A small contrastive image-text model, trained from scratch: 203450 training examples.
Rows from block 5 of the image encoder of a small contrastive image-text model, named by matrix and row number. Rows with one number within an expert belong to one neuron, the router's apart. Each number is 128 + 32 x the weight over its row's rms, rounded and kept within 0 to 255. All counts start at 0. Numbers have three digits each.
Before each expert's rows are labels from the 100 images, of 14848, where the router gives the expert most weight on average: "top examples" is what is common among them; "peak on" is the class under the peak. Only what is clearly more common there than usual is listed. The data: small charts drawn from random numbers. In brackets: how many of the 100, against the usual share in percent.
# router: router (encoder.blocks.5.mlp.router.weight, 32x192), inputs 0-191
# up: expert up (encoder.blocks.5.mlp.up, 32x96x192), inputs 0-191
# down: expert down (encoder.blocks.5.mlp.down, 32x192x96, transposed), outputs 0-191

# expert 13
top examples: heat grid (96 vs 7.1); dark theme (96 vs 30.3); items: seven (32 vs 12.9); items: eight (31 vs 12.9)
peak on: data marks (75 vs 18.9)
router.13:050141163113165151150118168141140127134097161137156141124129164136164074181074153108095104137072134156104139088140103124145129161183088155160077129142103149152175069171135095093175157133161158087117103135094134071087069158095104139137171113074135161051103161118155083106161156114123133082181126088190083119088089145172107116102053096180152102133182158081171111098151110060134101153165146160145137097132120109115121089106059132167115165117119117122120119171105166148137080130105153116080139162095120118132179147173121151132132180134159162103170090172129191136159112083154149157
up.2:152124174135136182088139146126114111186127148170087086129165189089159118055176147059126119159118113139142141155153102076129142114112139129129164161141104201109103083141104073115077154081094132119072093108109124118065159106087132101206097167176166157113135101183136140185117143112108158090154161109150111184134176149133153077152122122085066054167091142111147084179158143145136127158176098157122077113104146090100118098161124147133115131151164140095136148130158160096150112134188127093160159090129116111120158193144088112096152094070157111082092088152108183100083114114104099154
down.2:116097162153145133176129148083176104111142112078121154119115148126105156103128141101072135131100105125135144075165092088104119161112164134147148142192133122101088116122184085106117145109125121099121157223123230118065183151143133156129068101106168171148113163153107140123122146168106109149135113119124100237190135127128097094089160096086124144082117129109122139082149081157153095146186116050088152185146155133097100147169091118123116159113156141139215102149103082146186127139161120106191155103099116167105070176110145134179105101157089096126123142140112128078115172121140106093
up.3:142126113142178130061104154144113131172070176142108091082126094108138106116156117156116150114132142156092105123099127131141160099162134097180091147122147148111141157081119164171233125109175148156137135127161110123104120177123079069048133114104115084087148078118097130136123129126170157132149131110124183141159143138149142057100094136123121158139148116184115113183109114050125185111143064113131154131120149109078081094165191132106139132106174121153067189114122154116187172133151113087060096140181093151144173070153108152101150155154054116154074135147119159148065171140149128094
down.3:135121084176114143121088174080044096136125185147113114078107094170123112150139142150121131166131130124083165123131099144161099069132143083100107097145097071158136164158085084142153115152153145104129188152119092153119131178082132081094148127049124132083125077122111098100128114165119145131090170086142196135127133166088134036125120141111161167131127091130127129104162128117104155158114099102079173100086130153112138186185118155074172171101152128122101157144121170131141166091110171169090063129101132078113183137121121079139180158100080163123150169148180161150101197133193157120
up.4:180138111119108116095143094098111168127105156166105141109154123096110155082167108120086108128088165122118108174088163155158127103129137137080145109109112197053172184095115131166140113140096150128166127107180105112088143124137142025130175157188147102131143145155144193170101132089109155087096137128082166084084160123062161127110098133096094086123140130133184094221120164149120136109098139104153177115143146139194062112110175148110104141147156128104046183079148166147148131091147164114159137105177146109139152065129116137127143112131093083059096171117147070112130092103103128108
down.4:102079148152193177157124141117185110130162084113116115156122144126094124148062129096155155126182077193077098062101097112152169173085130170112098195126107157096150119112155123154144138101164142078152067180123137102110066108107136165131140057121109072126152151113144132175163172134093143097148110102164168166088142164120102130124106117134114135134136177145143148114095073114061108110153107151134116113113119112135058072113157112167083166151089162079161110109123147079152107156170179110187111139163138138118095143229134168104137096127185049123140102124142130149119144067123147113
up.5:196098125119128090123164127043119130162168073082122165147111154134078147142134135065144082103141165062104127167082176099077157114130127160110124145128108093094152128135105148164093155126111153105154167140148162140126169158172119114158104144193184112122157142133187191097157163108134151161070139095076150148101173192111156151118208170099120055083118159070102133129144119149139072113136112112144154126071111109190117144146094158115142115138115130133172096141177115135085159152101134133186130080139157137111106116058171097182084120138127104111161148054130116090092158177108131107
down.5:127182161108156129143176142153121122122204113095083126152174166133083161133081150098142120080128092178168114123106107137180188122126089180116158119134137174188149099131164129196105123083118145127179095130142137093180095102127119104100129106164075171107114131105117158168108109140107101091091080102172129085046149125109147132107090143072174112168125188102170136105045130125087102071173104105160171131112087151148123123125115066154071153159107145086213106113097114084135136131199129104200186104129184152105080163157142129169153115110115118149140110121116160140121107125121132149
up.6:174145119130089082090154127098128151162139091115084109122080111117050176105181076090094095098133174093124130149105144132164144059168149109098156124131135171129135195127151139198108094120123166103126174132184117153147174141146130080140150177204193070130206167133125191182144139108102097128117118105098140121076167154052172131109176140069071093123115089128149109138101152123120103152117137093094157131113134125140096149127185111076124124134166095172082193073147129188135141114150154099154145111164127129131142081103167093142121105117095082085105131067118090132114111137109163112
down.6:077110170144175158185135130152165109126188075088105115174109142111095117160054148130093160113161077166151127047139086120130141153101106168130129185142115156166149093129195153149081108115112106099130088153085132125174072078075102141153120083122118134127137168093135132186134151127084091109112089099141141150070141124166111144115110112157112157113127189146150161119051081131098112152129132201108132094107104120107149090071086098141094153170070151120163123149126118089135124162134150123206165169130166108121072167209139147155165125127194107165157072124153149143152159104100151152

# expert 9
top examples: dark theme (88 vs 30.3); bar chart (75 vs 7); dip in the middle (35 vs 12.9)
peak on: data marks (47 vs 18.9)
router.9:158074098109175153080086127113143118107089166120145179108136149171171093128176097153191118170131183097114135097107163099142122134133148121152096098113100111103126102169153123116109178136104119173155087122118184125062153189151127092094145104117183095079113089152148119097153109186138057092145151105172144163183083121122132069140122078108076131098147117121142075154162142179132161106093068107084125149158121099110054156123156165141144113109153101135089166148161168125185137136126168144098132142115068150148144165155160187105133130182080088107131154169100163097107141061191156068
up.2:125119153071171121137151117158144139110097096117133154125150099123124142109098165179148163135064095122083094119058155095165147198103123120140141161118116195071056111087134179112137174137165095138165052132127115133134126140158189103119151125150089086130122167137146136096116180069146155097189084148108079069138110112151104136150091096145109075154109108167064175160150160089146155084146155158193119090112090149197108104128141155207110075100077181132122092118137085096084093152103100074118116150171131064176129122141114122114155132123139120169129159129133127129100053151121116146
down.2:153129122066149157101121137111141140131153155161126154111146133103078134085163147110151162109104084171095062105162126076184140119114160099141177117142121128114085145179129169119111135128134187128141135172157158069105131138141114103110187218186136115172093162178137182116131167167156152095140112114087074129081142113094137168100134120073140091171091097151138146074182109158093107090130109126141105117160181128119094144139128052133090168127140113203116117117112117076131173132159077098131148091164111095161125166069123099120104160065083133093108167085068169191095071170134146096
up.3:125094121156126167160106134107109141105119130144188176154142212155149128187157075097174120133157209089103162142139176134169120192105106125048114088115111142113126077201083095098072167137099110180145084089136152098096086137098134132180174101177146132095124121180180124053143106165169122077145146090143152136144082144090123145107131109117089132143116138081177132073181116174103101100111138125119133116191075126173089153108140183141097172088092144130103093149132143107114078116117167113128111155112104110130132142165087126143130161128161085045180129139147126107134125087148150088
down.3:116168065099141160101136146160050094128195147113124201138146179143156120177104171123166136133152177172130150145099121125147164140084090142121128079142139104189138120163126160105096149102121115145151119121103140053182030098137120130148132096130102119118106156148154122095117164101126149138068103072103132103072066134123090178117117149111164195151114142086144113074155158160123120102134164153137131129127053119136148147113083158164116115167098121102153096155109149050097082093130147142153122188056187101125112141129057124115148203099174116117163086129147147171132148153141138079
up.4:161121147074153153159128175145108171104128113114118160126176094153147100113109128151143146125051113124125093065094124111182171133150086129146126162103141133157114121155088186107118147156192072139146143146127107129141134127109158125147136135141102082110153107167165134049162098142107164105179082139148116094108138165143091136146112148117111086170075127146092142106202113069118152152141193146174156060041088122190099110085134166191150147122094157083128079137172111120098129140138108060129139123128110080176114132089118038125145155120128176139167118087142125112147085221112148179
down.4:169094148105144146091124145078159179131093155154120128120128081099124148091154114102120166165117061128099106114156118105153137161147160130168145157117136152093114139139185161112085140078138143090111144162183151078073167152141120098099116179204149110163138155166118191186062154147143168128164124127081082175157143099111124084143196079099114072146080082150164133169142101141101095123177081093112076158125200103149090163147153066148122126147126109194141099103149138133125202131135111070087136098174084153174122120107177130164074112125063114110086138139081145132117111109162140116
up.5:183100111133144120155128095108131122073159145067078128140118125147165159071132122158157093129113192146064147209128116155132154146104118102107151154130066083069096150065107173108134123156112130131119122176128136091163170112213111105122114165181130127164105111113192173123104176127068086113146156178042106126140094198112087140163154168188073100109134135116169130101155200106145139138084141181122125110141148149125077144119126114111092147118117083149073158130148155129125100090034147161158157147145117145202129154101148118092147145129121111135093183150142108135136067133149120124
down.5:169181149153096133090146146104078055133160151164142123143124179079139166081139180147139149143151120115129149172160104116129079118116110127155129093208105162133093106147126078123110149154090116088164119130114100120160108109106139115171140150110095183150098115093135104146121121103122138159087140079114145145127132113069137105053136150084166085155100170110190142122136142124121188088174149103122091155171124135109146124139113147103054103162123205081175179130064136059151115130180086099143073087145181125059123137183111166138186094099124124164097122125109184137097190128137072072
up.6:149184168109096142167135098150086114074134083150137100135161137094128150136136134118160124095117149099171115153124162143158162089118080140084126136144151147142107150165061130129131091169109139164110115071160096156175083078093190176200122138173110122155185102096131120063163152078093191156088098138138153107102151155118136174102164179112134076177103142141122141090122175125076154142142160150139161096134110121199229113104107173104071137134089163054124126111135103067075121097145074124162157082161163122122134096095093104129129117096166111111168101079140083134146121171079136138
down.6:095097157141180124120121088098189145126087102132091122134079069156068185156135132081124107109114034057142147091156142136142143122197220103115136116060133126130151157133171124153129077092175172115087109118173148144093154121122083112080147132104180122097163135112095197172127139166127149105176142128148094184133189165133158085163147068104126108102159132126096107150095117073134094131158104116092120086086124114159081134168151083135108194129119200183155143097089131181164158105138145085128155162144088146110143086135153148171106129124123131151109103135154087102124114080116156143

# expert 1
top examples: pie chart (51 vs 7.2); horizontal bar chart (46 vs 7)
peak on: data marks (79 vs 18.9)
router.1:143163194120165150059120140150072102168097140157128126091137089165199126124131201099176165130162130143162141149134067113128131128108118082112153090202161137157193141186096099132143107087121111112163113122128101135161101102205155109078135133115131085080157152079102085099164132114171147184106116096180099127120100119174110089120125116069147144189139081104133084113136201149096166120110121155137074114125144100141133145145152114161083105143153126198106156166086100065146156121169112108043148120132134099079101081117121133085169112165131136087126106170106169157104080159126130100
up.2:099106138081149047211144049119124109085146152077130154139144136145081155138114124115144095111137181110078116133107117080114121136110109135102160083154092147095123118128114183107184170191167161160187155131116167167094140153157156182083167168105118151095080189109175130064089126146175087143107146092135115103124103164127101139082100095136163115156104155098135180115148110128135136062199110127127163120204173214098109180113091125065132159112112065144123082182112107138149156166074145162141142139136150146147119153105124142152113145079110117104144160103135080140096104101140121138
down.2:094102130202114160166142178123190140139108095091171112142129183065120087127149116119106138177128115141096145123127162145167143141123085141154095151103132183111065156112151137139108131094107111132070040143058163072142151107104183137187092118166112164193162118199135117131048102144134111109194159131079112167161072140138088117153143166151120106162087133060105168136119080066144105148105168154131085133108119137146122098104171125156162112099095109128136094100135099151151113149095096045128125147154119141213145146093133129112098145144109076098116113171102184112145149156167125126
up.3:207135127129123131121093091103093111090087172179136129112185120075131119138147145171160178121149238119095096148128161145191138069097152113095140068161113147115109117109091135143172140170139131147170127126119116174115114126096121137106191120028109148136105174138116100133133149099140127131144165061119186132154105140101174129139181088164075105146098107187189111169123142137104144054172083140082102137194216145109081117141151141110111143103146059119084157111082152114123137113132085152119069121141134129135142128177095166103163129143134107102060131155150124118131131074124135121
down.3:106151107134144095133069124153133111112113168157185077098122136163124170139184072107063213168097175080084105115140145122143126153135088093102067117078154140145169089146074123135211103154132184129135147190092122152090169162090120175101132093079156123098114164129111076072131142124094089119149111089169126105131131167100090134148137116136105155153144057122152096081169087113097107135155115112098097123130131159180052105186138124090147153082181132109127113181138120145151144148157187160126102164086131091108166115094142172083160135102157139086160159177130108099155121105195131127
up.4:142161187054156097103117075144145091139119122110166172162105089131161102171070152098125131099123087147156113161131099167101137042158155079189077157073126106128203098103204106116129152106098130135138156133158152120121089141172108135067139102125169174115087172104118121137092137114164147136114133071130070084061109118170156112106172094152154137119144196105118085183106143140178087121161096143106094178178107136092137139133095085166092139138115192131156117142152174120132098102089125161100110128105118168143126080139148180131092137209153149119104115168096145117188146096161108139
down.4:087101121169144167163085093148139133091066108123138122096167148110182095171167116125150103158139127132094188129132148145160134123104094109109097141063158154137089169109110154146177121124174140183081057135133130094121122091084180198129158057099112127107215073151144137174125138155137058105215166161144095159168132155139131102185143138182092196127129113130062098121094125088149125157084128164134121108115113099145089119093135159157129153109112140123132111080114103111164115085149108085132170145124126125214124110132112131089132145190097085161114116207147090110129095094100134163
up.5:147091148092153114148176120124095074165137098078160161159166115102112178095076132134085158106126120117140085140081063094116113144178133114148160123183131086147140117136112143095095125114155134125171184123139146152143135159125021076140102170112104106105083166115135183118111068118126130116095089135110049088093154172154122145143108120112141138167132138155118076112158135126102091154153077118157166097102129216088100128113082095163174135105139093166135048193147180162141126124098133118152169208154113154108127130108119067138104207148165128128173124117184130128140130152154142198
down.5:114201097071167126109151153179068149145123159123168142111152117095128117061116118164152119102116135169121122117114127146178131083125098087157125158121125150177068130143093116069146143162142153197147147157117096082160102149091120175137165085119067132130144119139125172124149163122211059146165122060132099104147114130091109149079123137130150126133044166130117172120184126115139109134110082187184121101113091111146126125108139124132100106167106114132129142100112040074156101159129112104177148129164166069136091135116108097116227106113117173137143147087071166157076099194145133150
up.6:126134154155142119190118073146147108040111169090104135157127129112112168102114095131069099156110165131094146140171155165136113128104104133124090128125096167080132080104139123151177163240124153117085174125155126160137151134082152103135171129140164136075127144075188127092063123074110104105182140086136159063140108159169148122168069110164112072105151186071155134176133076085122110155133115129086157086159144136159109128153118197075105221109094140099089160159132105127140115137089166103151125115156087127138102099128171121130134104132097159100174185132155107126144140086126071126
down.6:118163117146102133113152161127102103146088127127121109152097113087122145074134168074071198130118170130164117132129090140169148132144093120130123194089151156174164152101157093116120093093110135097108110155136100074158120140123100183126063082118131101184172183192108117150086164136103154166172092100125116161145177102084141074182204132116101139112119093131123093134125087116109089101160116118089066114072120150136079113214130097169180143127153096147151157104091077129144151151148132088146098166101158117110101136134186117131178113181129121111115088213097206086185127118165156120

# expert 7
top examples: ring chart (54 vs 7.1); pie chart (29 vs 7.2)
peak on: data marks (82 vs 18.9)
router.7:063098136116107151145082142118140163114078126149131092103153112163140141160103123144095105170108132094147174048174108120142097162143125115115110136154123144140176121193130098079128185126165102077132114147047139161077105165100135124115152133148154174074103210102142075129149081095120127095153132092196096144127109098108116111117142140154096125154166072095159161120132120118185112159136128118104130084124182153151153133136095164127112167114170125173137086165126158110133096141124147113091173162039100092115158132121164102139134147177137209062214088181106207093132122088161108139
up.2:143107157119170099153132097094094113176179104115195146114101124178143064136117115135127125099101132130087078108131109091108142090144091133151139126142081102129109046116074118098079148163114101152164148097135159155139131160142097154159128147154130158147062118185213130058131140179197188113119145101122121127092134169115125125054111114157127113166110188135092204106156098130104141113176099129150134168121103149116131126137117138102097165100095127107159108205197131072128116173089122175183123118166116155124128162062103106133108127075177123099186151069173155096138163164178142145
down.2:145128113162119079125144169099154113136132135074198117135127169108138096069157084148124167172140123127097150152176108089162068154156116095175097090156127137139081095123111139086105166141116093100114150210086159075090159126152112143165122158093156156184134141176142092081145129168144122101141172100058079171149117168111083145146133184103093132148072076080128149098195075118140102130174112101099059158099143148143082147115143134122151094084174126155120100179113140172150146143142179070129103089081094118137161175087133100115106151110108128149166152151094188121193091111163097103
up.3:134161141067140081112171144188076134176168046087079170202102178181092120154104141077142084077093188095133086186113131157111150084154115160133130121142128150169115141145100119130141097100130085149190104126151091068165155134183085123151147147102182099144148120169129148087162137168123157137084095105123124136079130171098135137065170138090142132125091175082130146067136148113132111116171168082155162143086082141141132150101173135159098144102155101175111126156159082131115111136156088094165156122151172131101117129070119088143119144101158150112153119037125165122117122171102167092
down.3:130117122114143159149091139132166138108175144102083121176138146153093141101113118076154152068130071102146102090173106092089104154084130156101166142119124131105152104150155114097145127119157153102139070154124158115103122100130121131098064107116148170200095119171100165060138147176158153146153077117146110164135186120149099153152167136043179130112103143085150159063147083157092092121196113136156116151095107110157119136156157104128090160178140159149220086146057130110117152166159092132211146103099119108068049120084152112175158126084128162110182105106104127123111120153133111062
up.4:114113110191100115191173098216074098116178134108160119103149111117107095106075098122147142125197140069117149202110125218139107124087089113154112139090139182144135093124117112087119126142145103102113104108117108153207138125134103200158173129160110111155125115054166135124109123109110210147093110133142142034090118118142154083138132158134138096180121146065116110143116137103089173156117160133138105136103036160159153106178176138093118090129111134110121123159157128103101120085123133134168110124180161133102147143126172089153152071096169168094154130096132113078108184123124129160
down.4:153138197124151094114196133148092111120152110104080109181151136107139132056148192119088116128179091107108089177157093131083212178103108147210116185157096121085104139078114153108137139124097051156144157112138107092160154157132111073121065150157108152107085126178107145189085109051139146151087078125052129148142105152156100143142141162112154078124135163127172097197170131126173138130180122121117157145098137147143115126149145122146122053174134168115150114177132163105116112153123142134190146126137127179120126117130111149110137126127128099174110111117162109073111135158079056142
up.5:164152065122152094122144122164089173143205120135123173138137119155118105153114137140194141077112153188104099146072107147154168109089112132137143107113138113156090119113121206162149079184159125153170125111164126118211102074165125149124120112091102066177148122153130176088151170148133168151110107161091188122091099123099097139107121119130163169141108186144091153096134127108081172101139128124144121172129093085151132079102192111097128136109080091089155136108155111121078147151114082141124096111189157136147110145089102087091127133050132126174122189051157109176131125199104174094
down.5:161110082160151132116140106134105163155152122061169169127153151098131040135085124155161109121167197145127184123102102107094091096141096188171088110175071079077100081149105151078071154186105119155156145140121172153179106128177113105156130122156114121173089104146225116055127096122132153120128171091124149100105073108162107182119123127161125119117091207110174156099136136151113107114132111179131131140156094144170155073089114191126126139124076057099126124164151139116118089170093130124089151124168121108124136152112140116118117095165162072082189149133163166112134126156150129100
up.6:104125091155122142148123200109113186132107153101184159120169164122128144121133085117115084131071083115147233136097213156137090152180110113114122104129101115074156127173112112067097164093116151104113164165130132125112127148155106113158114144176136142096161113137161178132139110167154098100159125147147096135104168137107091124109118165121126134132133128055132142084142125145172094164107136125139158106070092147255132158122127138144110137127112187164104052164143137127112133072106180083115178145091114122125123095089118067193088152151108157090211110134101095103097098102176119144
down.6:086162199083162024154194140144102127159173075105135140163127157096129105081081192172135096126157114110114091168127109111135134154095094176180138113193104160131078117069107149116120115108107059118195102124121104115155107102156134134180149139130097147116098125138178130163132162111164203142109079125080137126146129138140088167091137128146163063133085186127183149153130115148119119094174129141169114178101112171147133129108134136185111043119093102097144091180108089111105096153101152119155164105175168118103093140126090103157141107118168083132146105072133147099133083154096113165

# expert 11
top examples: heat grid (90 vs 7.1); dark theme (90 vs 30.3); items: eight (35 vs 12.9); items: seven (30 vs 12.9)
peak on: data marks (48 vs 18.9)
router.11:044144108118142195146105148123122133123151126165147123116135195141126086177083149135109109168121123119106122089171130152104102151155081139119089106169117121133141084124104084087161163118127143119116082128122123082127104131072070143135175091117148180030130143116180079124109141105116104107121109104153116143115070128143094144112106110206120103132195167055162114135164085097163124099171158177096132132170132149102089132096099165173112154116126135105097127201092123123142053144106146143082161158084121171095130143171102167134148171138187130095161103176142188114193133043162118152
up.2:162088136137091106128124092088170122168155119187092129131136124149120140109128130147144078111107151093079118174113141092141118113082156108115146099126085130062127159120129086147131132132149157095149104131157111178106117095185176147101159182139125099098116145141116185149165182152108169101111213133130138120131192121045177161139100139092121119120177121145126151130141134096153142048136189104169113158104139134169116114177188116088085151163150102116195158069095149095155122075139171152133116079170192083076150136110122126135167058064128139148092168094153083155098109116036135113
down.2:162105114074176180073078155145148139151133166185119083136162148149171133157115148140129204150152152161109083110075126068108113129151124105076080102104168107126161107152076123134105156142132163129139079068114128114113122110104044081149082119105082080096139124127125111075164120113103141077126096151168173126046124170147096162157077134121095132161155123144117088141149169137117154100104133163176146097125125131165117088131110117188111065147186152106154132135137171104102119143168191128094134133129120107096194114106052136109129209112150120168149100182133172197144116088143097104
up.3:126187126104118142070075152100184191143058146149174046119124102094146117116163131131110161143106113138200121094144109157136081084144143143151088151116159152149129167160192148113158104130087133124116157071138121144110192171132119068082093122139155118188125108120080129137168098101133125121159059136111134135187157064092126113091106140107108097102129094181140124145126120137136099162106074058098137135140161112097179066160163101131129095113182093132169156104151126149198117222138110091128110137108083125114109131119196146109099120153078148127106144119111182165111185168151121085
down.3:115078130152105162099126152112194144113136093154141110137086104110105159120107080098081159150052090114090137069164142122132099134080144139177142166112137191108146100154182123128102103142139150069059143199107123154094182155086148155144099118143156145183141167147094136138130105140137112147186119102128074158167130076121118138165126072110110106121122101092089193165147072118140117202118138116131079099098188096109128099152166098090127173092127150149169141087167086162131097184138123088158073128143109094195124176093169095111133060112131171094110157081109160112132190169135109104
up.4:154093075144144164074150145110107093162162103153155170124095119152134058126107143126180130141173135093123144118062095077119131129159113142175116176116124121181179063117149095134078193084115097128104105116156159128132097214118102117108088092148136112070167156179131124118074116096148199176065093112137138134161089119149133058142159105107137131129124101086096107193155116147164182100147146156147113195098097062090111170143111126125153097176108137112145114134189124121107144170131086161112094107138097157136071149136133093146166107154096108128129126124137163082155229104169135162
down.4:105114134142137081152157134145112102174123056087173126119106147173117085214124121119088129122135181138115137095101134119086125156112119123124147116140146115097147163102115165171151102090154099093185165134096121141124129114196136150148141128098137093106132144138178103097143095172123135116124146141098143141093115174127090163082091207161127191137144135154067207086158113045162149151094161104134166124099122174125139100083097122142189129056152060108145075179099165133080104134061151134124115130117150123173136079060091103104064165119176133128178147083146125110183093154119164172
up.5:164056126119177127129129099099123093090160066165176160102148129130085086119162149167186166100141142004099126145124112095115108088156126111127130099169127121126103101110113139162118204154087111168108067113125141190165130137123132080092112172097131142125150150141141118082119108066175181134095088131106122133146078141166138076163179127113156115165138072118105111163183147127141213100110153130147150157166150126081115175159132151077117137116130130143106111157135104111111182126128070171119083108163080160163059174111117107135138150135089074137138170119155079082152197104141108127
down.5:077142137127158049200162097176102105164107109080105157142137151174092105120147112098131136089133124181124112177073127135151142146107087111106169095127114114073136129095101190114181130107110155210151133129121177086125104113184166121100164164126135139124108152141123104053088146157160124117111154166070117117134120165150077165136078138155135173149136146159085188063138141121124148115102153120111145142151107156112136166161106139110148158067076120165094072159096099140115114126042130150085147178120189167135154072119109120166100174103174095118172167124152083134137043103126176130
up.6:179152174154153120135135135106153099093107188115047087134097132114133188073153086128095104150141119130118114145170095134155170125106126129160105149125113127116123160106139141102212107177100134118088181205101149088135211132113123110124127162090158166133135127074132117154107136151093072096143165104100120165181120185107159103126112173123104079127138127113168102106142066080126097140216091138061144059125206105095106119148147110064082136128148149157096161129080117107207151130165132095154145091101121148118181162123162152109143129146041110114082152144109150130097094115122106124
down.6:144162111149082105094149156146072156079154139114102133079133107039108155113172156127134135124104097141066137167176104171150124063069146141157183119144127140182100131121164087090156133139119126134135161142158134108111139136063131116120083080166120092185147091169137156158089153137111107165145100099082114129155148034093151074148155114119144122126081117096128114149152121139152136191121105086094126206133142127098119184155129163111122142133148131152135163080207080126146162125136077081168132093098091108163117182094166063156144114096101173136105163115130173112047180180148131114

# expert 14
top examples: area chart (99 vs 7.2); one colour (99 vs 53.4); flat (89 vs 12.8)
peak on: data marks (100 vs 18.9)
router.14:138135091132121133106082132151088126131156079098120079157134124169050177187160114108110108074138182134150165139122172177088150134120137115126157146107169105141096180169086204171146066133150148169123157148138126165127161136146157142137080111098141088183148092100099146052153115145099160174116114171120158142111158109140100130130167157081174170126132117126076123070131105104126116156115147073119139103108075112214163150153140140067160137075130120143177140115153149117106192104139065120140119114105131131147137084067109067110098177114127115178167122110170048141126153187131108063
up.2:099116109086120083100134142140130121166153168141132112150120194158086136135133114108101105101061132131134119145142121126114132134160136153145174119126128155155093131134101114097159126126109147132255135135060099089047155156191135178094175181129070178182090120192128109122126129167114128104133100141130059038159140133129104131108136080116139139125110082160108179102122103121172087084186124143140111131104117142092091118167080060112190100155162153161137136152113108155131143117142101224174140124097198090106130184125085131121139122073147154116127126079117106115150119156147186166
down.2:143199180136134136148136155168043057124163167123122109157158128154131154097103154130131139107124097124093141212129181146148100093153145094121120108177149166125115114131142164125130161136124114139150159128097069154112116094122140103119134118151121162163130149114064152186154144080140085159085046076082135096092094196109091105090104153055172106167079176098119157121101162063168147138163184100142131109065118160141192117159121116084071103132121154078123170145169129104096081124084082122171152107148133146168163088126119130134180139088133152173151078110106151157077148148160118128
up.3:109113125093117079101137128137146130158143183139134110144128169145101132113132108119087127102072107132119111135143115123145125137165128166171182127111136167164107120118115107100169109126113153125255114143079102091066149153179135185085172185118059180178079118189135104124125126178114129094148102149142048050144145122124122143114134064124130132129102082172120163112106100118158089080170110145129104130112120153084072095171088047129198093150159173158125136146109110167135138121154105217148149113113179096122124191133095135124135105082149154122101140092136111101164099151147184173
down.3:133203179129140132156120156173046067100139159149131105154153139134145137106098148136134137129110109119102126227158204162131093094162134111125100098178156170137108095136138154106135175138101115141131174119117058146123107099087123108122149136150116158149154149115076148182174145094152097147114036075101137092108108172110100114079107142084152093149068170119122146115099164070170139156138181096143136111069113153138211120169116149100067112135133157077102177135190136120102056106099092115155144130151120134161166105135108143123187164117125154149151063090097135145079159135165119132
up.4:161110102166146197155098119136102103100143100105098127111120077139136140135136140117157133123201153126151172155111148115104137108129117082123102153100121066099136149141123172149083123132134150169029149145175155164194114117096148098134088104120191118075156122088106182097127108107138156169102153111145173187068136163169146103165127195115157132141150174059106086112153150110101185158093179114093136091131102103186177145143153156090071188113074110083156126092149191080120143086115147055079096152151111168151174099088144111110136162156115107155157113172124116137085143121110093083
down.4:102124121114135127173163115114089161079125066113097183101129097108056158182147098153081164134102156159086087084133135146139163129060139184095186171163116113129120173186083051168124076124103105107144125154129133135162154176124197138145110146082168078119154085109118133100150158147105126155166107122118086185134160079061182099133192123101123159116142141148108092118154103162064161145075149110100168107108156104136136170115125130139099174079118142143164131110170056091158189142152139139081091061150131130170075170114154118182110126097118120123088140112153147118158118109098155120
up.5:098118108093113085094132143140128120170157167140134111157117188154092140136134117111105101093064127136131115145148118124112139129170131155143169130131135159160098140139100119111160131130108152133255135128056100089049153163191129180087179180121078171179093122186125107120128130171107123102125102135138068039154138135132110127108136077118141134120109086167118169104115096120168079083189120139141111125109114146100097119170075055116186095148163159164134139164114105154136148120146108227176139126100198084105131181122084131124140122085148155125127124080114113116154115151155186162
down.5:151201166131138134138137159178042053125151172125126113143152125154133142103097162136135136112112097134100142220124187160144101086155150099130133105178153171125118121134146155125126160118131116138153164124099075143113112093114134099118130115151117159161130154114066155182153144082141091165102043094080130089092091190105076112089103159073177111169073166105108162119100169072166156128151188091157130111055114157143193116157120115083079096148122150086117168133165140113096078117089078117168146109152135132170161094123111132128184145098135155175151081091099139159081150145161116128
up.6:097113108093113085092127140145123115171154171143130110150119188155084139130136113106113102096070129128128120144145125123108139129163133158148172127127126160157098133130101117107162128120106147146254133132059107089049156152196138179089175183127078182181093117191127111125131131166116128104121101139135067036146134128128110131110137078111141140122110082168110169104104102123162087080189117142137107121106116143093089120168069055116190098149162158160132142155119114150141149114145103225176134118102200082111128189126084134120137118075138157125129127083113109111146118154153184160
down.6:145204168128137121144139161172042050121160165127121116154157128154125151104102153136128138113119103128099142213137185153145100090149148097125135104186159159126118121140141165129129161131123110132164162126104066153114107089114145096111130118150122159157132144117066152174159149088132078166103046088080136101096101189096091102086099161058171112162060172110110159119099160060157149138152189102148138107061110163142194119168117117090080099140123154084122171140169135118089088116088081124166150106144122131172166090125105127131175144100134148176147078095105146156073147150168117128